python train.py --train_examples=195000 --arch="vgg" --activation="gelu" --depths=[2, 2, 2, 2] --downsampling="max" --optimizer="adamw" --batch_size=128 --epochs=23.5 --lr_schedule="cosine" --final_lr_fraction=0.05
Rows from block 4 of a small image classifier, named by matrix and row number. Each number is 200 + 40 x the weight over its row's rms, rounded and kept within 0 to 999. All counts start at 0.
After each channel's rows are labels from the 100 images, of 14976, where the channel reaches its highest value: "responds to" is what is common among them. Only what is clearly more common there than usual is listed. The data: coloured fractals of 300 iterated function systems on busy backdrops. In brackets: how many of the 100, against the usual share in percent.
# conv: 3x3 conv (model.blocks.4.conv.weight, 384x192x3x3, each kernel summed), inputs 96-191

conv.184,164,144,184,176,179,139,211,227,229,205,204,242,148,210,140,247,126,210,131,273,240,193,178,234,184,245,120,202,240,236,168,101,268,123,261,112,243,189,215,236,174,188,268,226,176,179,275,244,219,165,168,185,175,262,225,263,200,194,219,164,223,171,201,193,224,215,206,229,214,126,194,227,237,166,240,155,243,214,171,174,171,238,126,164,220,262,218,153,233,196,162,231,243,153,247,196
responds to: black (39 vs 8.5)

conv.148,199,138,252,192,254,205,199,161,162,205,208,270,187,181,177,118,203,211,193,155,179,167,165,189,163,237,214,178,229,172,262,259,183,183,173,141,265,241,180,190,165,173,187,152,181,142,178,178,94,226,213,232,175,176,227,209,195,230,210,298,134,197,208,246,181,157,222,187,192,153,259,169,157,179,189,210,172,209,204,254,199,181,256,234,181,212,216,159,229,236,206,227,189,183,243,260
responds to: white (51 vs 8.4)

conv.40,209,185,186,246,228,168,209,179,235,117,221,135,231,229,233,110,223,263,222,197,130,179,225,228,191,207,193,164,238,216,131,245,254,218,157,196,188,226,170,276,275,133,272,190,189,183,251,197,262,261,222,223,200,108,181,225,210,177,176,215,133,231,179,218,270,218,225,90,274,204,200,211,202,196,172,227,158,256,245,238,233,179,230,185,216,232,206,192,211,180,240,185,259,182,206,232
responds to: sparse (61 vs 29.8)

conv.356,214,155,195,194,241,164,232,169,184,189,222,211,190,168,184,180,261,262,177,175,173,262,170,235,256,237,179,286,197,335,98,222,198,235,186,165,225,242,145,242,272,210,214,172,177,200,211,238,166,247,217,196,241,210,221,239,204,222,237,202,219,234,198,195,239,210,218,236,199,179,227,208,253,151,196,207,229,252,181,245,196,236,240,228,239,219,239,221,205,200,241,186,238,191,220,216
responds to: grey (51 vs 8.5)

conv.120,189,200,129,184,246,191,184,200,189,224,227,225,144,221,192,218,211,217,168,258,225,254,176,190,203,141,164,179,130,196,175,208,201,237,240,183,188,180,141,172,232,242,200,168,219,188,202,153,232,275,210,268,161,185,111,152,237,237,134,248,166,246,199,233,267,224,182,211,192,189,229,235,228,188,189,209,243,248,220,206,265,216,188,206,205,180,135,195,222,207,182,181,142,0,170,201
responds to: orange (34 vs 8.4)

conv.334,249,193,224,173,180,194,224,208,227,161,175,163,196,177,239,156,134,269,156,177,151,200,181,193,180,248,124,211,305,249,110,82,175,208,244,152,226,208,166,267,234,194,265,251,195,216,206,199,189,175,228,209,185,269,227,198,222,210,154,221,162,244,134,238,254,201,207,267,210,177,204,261,245,207,192,164,191,253,205,165,190,209,141,219,143,212,248,205,244,227,180,201,177,224,233,214
responds to: purple (37 vs 8.2)

conv.63,205,172,224,232,205,192,222,205,194,215,221,213,211,172,192,230,200,181,233,204,201,236,193,176,181,203,166,195,0,198,199,202,202,201,179,167,205,202,132,208,190,201,206,228,236,190,232,220,173,190,184,199,214,214,207,221,213,208,238,207,230,208,175,217,219,190,246,215,173,168,187,209,189,223,197,200,176,189,238,217,174,178,207,242,224,218,216,191,165,185,203,225,142,165,0,173
responds to: sparse (82 vs 29.8); green (81 vs 8.3)

conv.196,176,203,178,116,184,221,225,233,176,152,205,178,143,179,178,188,237,243,204,253,212,181,173,218,175,203,235,212,0,226,152,190,176,210,199,193,271,161,209,198,188,245,195,208,195,166,165,200,166,227,231,226,234,217,225,173,190,222,164,223,211,227,195,254,184,177,155,211,182,235,169,129,186,221,193,175,197,247,201,240,195,219,217,233,216,193,255,155,182,232,200,200,147,164,0,145
responds to: white (82 vs 8.4)

conv.194,199,203,214,225,179,184,223,246,195,214,196,211,211,180,200,235,222,64,199,123,212,227,202,213,200,197,207,203,244,193,207,214,139,194,218,198,229,201,188,206,193,197,218,183,219,210,194,174,198,192,203,178,207,175,0,231,218,193,180,208,210,202,216,222,195,191,194,206,216,205,211,225,202,197,196,183,163,192,190,195,175,140,225,187,214,206,0,209,187,186,196,210,242,180,275,200
responds to: purple (62 vs 8.2); blue (38 vs 8.3)

conv.324,219,143,238,197,223,189,216,211,197,163,258,221,211,221,254,135,180,275,189,220,181,137,174,216,226,262,120,247,212,250,84,203,192,225,153,187,260,216,217,182,187,120,185,154,184,169,209,134,126,190,207,203,201,99,218,252,173,197,200,189,210,196,190,139,211,193,169,90,256,185,187,203,203,228,166,208,158,223,227,189,180,188,225,229,177,255,244,151,211,165,218,202,215,274,261,271
responds to: sparse (60 vs 29.8)

conv.239,201,201,208,223,184,218,218,252,193,213,200,206,214,181,195,226,153,92,205,82,221,217,218,202,196,191,182,208,161,191,239,206,248,221,195,202,210,208,198,204,172,224,237,194,189,186,172,212,209,199,194,195,203,177,266,185,204,195,227,193,199,207,188,201,180,191,171,190,208,191,200,215,213,180,198,194,186,196,179,209,199,173,170,199,201,186,253,216,187,216,183,206,0,180,143,192
responds to: green (100 vs 8.3); sparse (80 vs 29.8)

conv.353,243,159,183,187,175,200,201,131,175,239,142,161,212,243,155,158,143,237,248,225,188,247,235,143,181,198,147,259,233,210,222,111,218,210,208,110,185,254,199,248,150,214,264,224,164,238,223,213,213,166,179,139,232,282,208,180,148,178,172,215,175,184,171,191,185,187,228,234,129,193,206,169,194,237,187,221,189,189,133,173,251,234,184,240,180,220,257,170,244,290,129,145,200,238,203,156
responds to: green (25 vs 8.3)

conv.240,249,161,225,249,210,216,253,123,175,207,244,215,168,228,148,192,236,246,204,217,164,239,160,273,210,228,146,232,223,265,129,203,186,194,186,221,211,201,207,196,234,154,204,153,164,234,192,247,187,203,232,152,177,249,274,216,226,215,143,124,112,202,247,164,258,177,252,219,191,148,242,210,167,141,182,214,199,246,169,218,216,313,274,149,193,194,250,203,181,186,210,235,264,235,261,185
responds to: grey (25 vs 8.5)

conv.105,218,207,178,232,219,186,181,172,209,171,201,207,195,235,221,199,202,199,186,0,204,223,195,206,208,178,170,183,210,184,181,231,166,208,193,192,211,208,207,224,174,221,211,188,254,202,176,198,187,205,225,185,154,208,260,191,181,187,202,188,170,201,236,198,193,208,187,214,190,194,214,181,224,192,210,175,213,205,188,229,204,185,230,179,190,195,235,194,156,185,191,202,180,197,131,209
responds to: sparse (74 vs 29.8); pink (56 vs 8.3)

conv.25,198,187,268,199,176,130,228,216,202,238,225,137,292,225,132,198,195,207,187,297,192,153,182,185,184,190,254,202,248,255,133,199,252,186,142,186,156,283,208,240,206,153,171,217,239,218,222,231,241,141,202,256,210,183,218,168,239,234,269,178,207,236,208,172,242,275,236,180,240,248,106,269,158,160,225,145,247,179,222,231,226,166,188,231,238,227,256,229,187,183,235,202,240,259,203,214
responds to: orange (26 vs 8.4)

conv.117,208,196,231,222,221,177,238,161,256,183,254,229,276,210,175,276,213,239,217,217,157,224,166,210,275,181,186,262,230,266,236,205,263,220,277,244,180,276,188,136,240,178,192,199,238,233,228,176,207,239,211,231,185,292,261,209,201,256,242,198,206,211,159,172,211,229,186,259,222,197,205,236,235,239,226,202,237,251,236,235,188,288,210,211,197,222,234,229,236,201,219,211,240,215,232,224
responds to: grey (34 vs 8.5)

conv.159,237,136,191,111,293,257,210,266,239,209,228,212,103,228,247,190,171,198,150,251,217,246,269,239,258,267,192,272,300,210,126,212,216,230,192,128,193,197,203,286,223,191,252,206,184,233,211,229,220,265,245,226,201,212,250,222,167,220,249,198,162,227,226,211,206,178,191,141,194,194,249,203,239,185,240,186,264,225,171,201,209,278,147,170,224,115,261,165,209,200,205,210,224,222,261,221
responds to: blue (30 vs 8.3)

conv.338,167,207,204,231,240,197,263,285,195,203,170,211,212,248,152,326,211,197,215,249,188,207,211,213,210,221,237,210,194,236,211,191,217,212,211,256,202,184,223,137,184,241,132,209,201,200,192,217,249,182,217,238,209,162,217,199,231,196,238,94,258,237,163,238,228,249,213,122,239,259,189,215,237,195,278,194,237,175,202,72,227,212,245,126,205,233,205,196,206,252,144,178,232,191,202,164
responds to: orange (42 vs 8.4); red (26 vs 8.3)

conv.296,264,173,231,166,182,226,201,225,173,159,211,172,132,224,236,248,158,253,184,213,144,242,114,127,184,173,203,127,276,160,190,98,250,227,199,186,169,228,172,250,183,254,248,112,254,250,264,173,200,205,208,167,283,165,260,159,159,230,154,224,132,287,151,155,256,145,204,180,273,220,224,202,164,150,217,259,142,189,135,189,205,251,160,205,211,169,266,232,205,230,210,162,236,282,215,171
responds to: green (28 vs 8.3); grey (26 vs 8.5)

conv.292,236,189,146,235,231,227,197,271,242,227,158,207,98,177,225,273,222,244,188,240,172,245,200,235,244,193,216,180,265,146,212,174,187,201,219,296,178,141,198,255,235,231,196,236,213,227,215,252,205,219,206,180,234,276,234,190,264,208,186,163,231,178,261,200,257,210,198,178,265,206,214,231,236,219,274,198,262,213,248,122,159,278,262,135,284,191,248,257,219,180,222,175,235,215,204,126
responds to: blue (25 vs 8.3)

conv.168,197,201,240,244,191,234,212,202,202,293,209,193,227,204,211,218,212,184,231,105,207,225,214,194,195,215,166,205,225,207,124,204,25,202,195,190,232,224,191,215,201,209,208,203,195,215,192,259,215,209,196,188,193,209,201,200,202,219,223,220,190,203,199,199,200,197,197,206,209,191,223,213,201,195,198,218,192,211,202,202,215,180,204,211,200,209,168,241,200,205,210,217,167,215,220,213
responds to: sparse (82 vs 29.8); teal (78 vs 8.3)

conv.13,152,190,200,214,203,233,182,143,120,218,170,196,167,205,168,191,189,215,111,193,168,248,109,238,152,213,221,162,171,163,192,127,235,213,246,162,196,191,98,218,210,209,245,140,191,199,183,198,240,221,164,190,294,191,196,151,163,220,188,177,256,173,190,155,193,156,166,285,149,220,178,162,171,104,221,208,245,185,153,236,232,249,208,219,217,115,201,173,161,189,123,196,196,155,160,144
responds to: blue (25 vs 8.3)

conv.325,186,209,220,230,190,234,203,211,202,238,183,197,212,161,209,206,142,135,225,103,215,213,225,213,186,199,200,213,173,192,233,202,232,211,196,195,187,206,180,197,193,233,229,207,196,209,220,213,209,192,189,175,208,182,278,218,200,190,220,206,185,209,204,204,210,192,213,186,208,192,236,224,208,183,191,241,152,189,195,191,196,161,169,191,205,190,258,221,197,199,171,199,0,207,171,187
responds to: green (93 vs 8.3)

conv.249,218,186,202,165,205,244,252,199,232,181,233,134,238,259,222,145,161,135,216,205,222,194,232,155,249,243,224,178,247,230,228,224,266,226,215,137,205,191,236,183,221,166,248,188,219,169,249,126,195,169,192,263,197,183,163,162,124,154,148,183,152,208,205,168,126,180,185,181,84,240,240,153,208,173,177,240,196,178,226,165,197,248,174,184,124,156,205,166,120,198,212,136,192,204,251,212
responds to: black (27 vs 8.5)

conv.309,214,181,230,224,126,213,199,149,155,228,208,162,160,190,204,152,184,198,247,252,224,183,161,207,201,121,183,160,163,146,218,256,213,205,169,244,212,172,187,185,220,216,224,225,252,205,245,155,189,173,237,132,201,226,211,229,209,166,108,158,80,241,229,174,133,151,169,154,122,207,192,164,201,302,219,201,106,141,150,229,158,130,203,199,138,158,216,188,183,197,185,236,223,204,171,221
responds to: sparse (68 vs 29.8)

conv.72,229,254,194,230,176,171,121,165,138,171,157,196,252,141,191,208,207,98,185,202,192,185,167,158,163,175,194,191,235,225,261,182,278,179,104,229,189,176,197,173,114,185,155,148,181,158,184,169,214,157,132,160,237,129,208,201,192,159,218,205,205,211,125,230,194,176,174,132,144,230,167,170,143,160,178,199,178,176,163,178,152,219,206,167,177,157,225,195,134,112,176,246,248,192,217,167
responds to: black (46 vs 8.5)

conv.264,223,170,142,141,176,225,191,164,247,197,237,220,189,282,175,47,168,198,233,224,224,207,314,133,181,260,193,270,242,191,167,288,174,226,144,157,168,213,249,239,171,218,218,245,169,201,170,177,200,209,179,168,173,241,208,214,213,203,156,244,137,161,218,195,154,198,161,170,200,163,240,172,179,239,161,174,147,247,184,279,200,204,244,294,203,179,253,150,248,190,224,178,223,281,197,236
responds to: purple (27 vs 8.2)

conv.153,119,191,158,250,275,143,163,251,228,171,183,173,197,196,182,268,248,182,249,199,205,181,211,249,260,212,237,221,201,236,148,194,214,209,204,238,209,88,188,224,205,166,163,244,235,194,122,179,101,243,259,177,147,172,233,215,124,208,224,181,252,156,229,186,206,177,143,163,205,190,183,146,183,289,205,190,220,209,245,205,141,173,212,241,185,181,232,207,210,242,219,176,163,68,216,136
responds to: green (30 vs 8.3)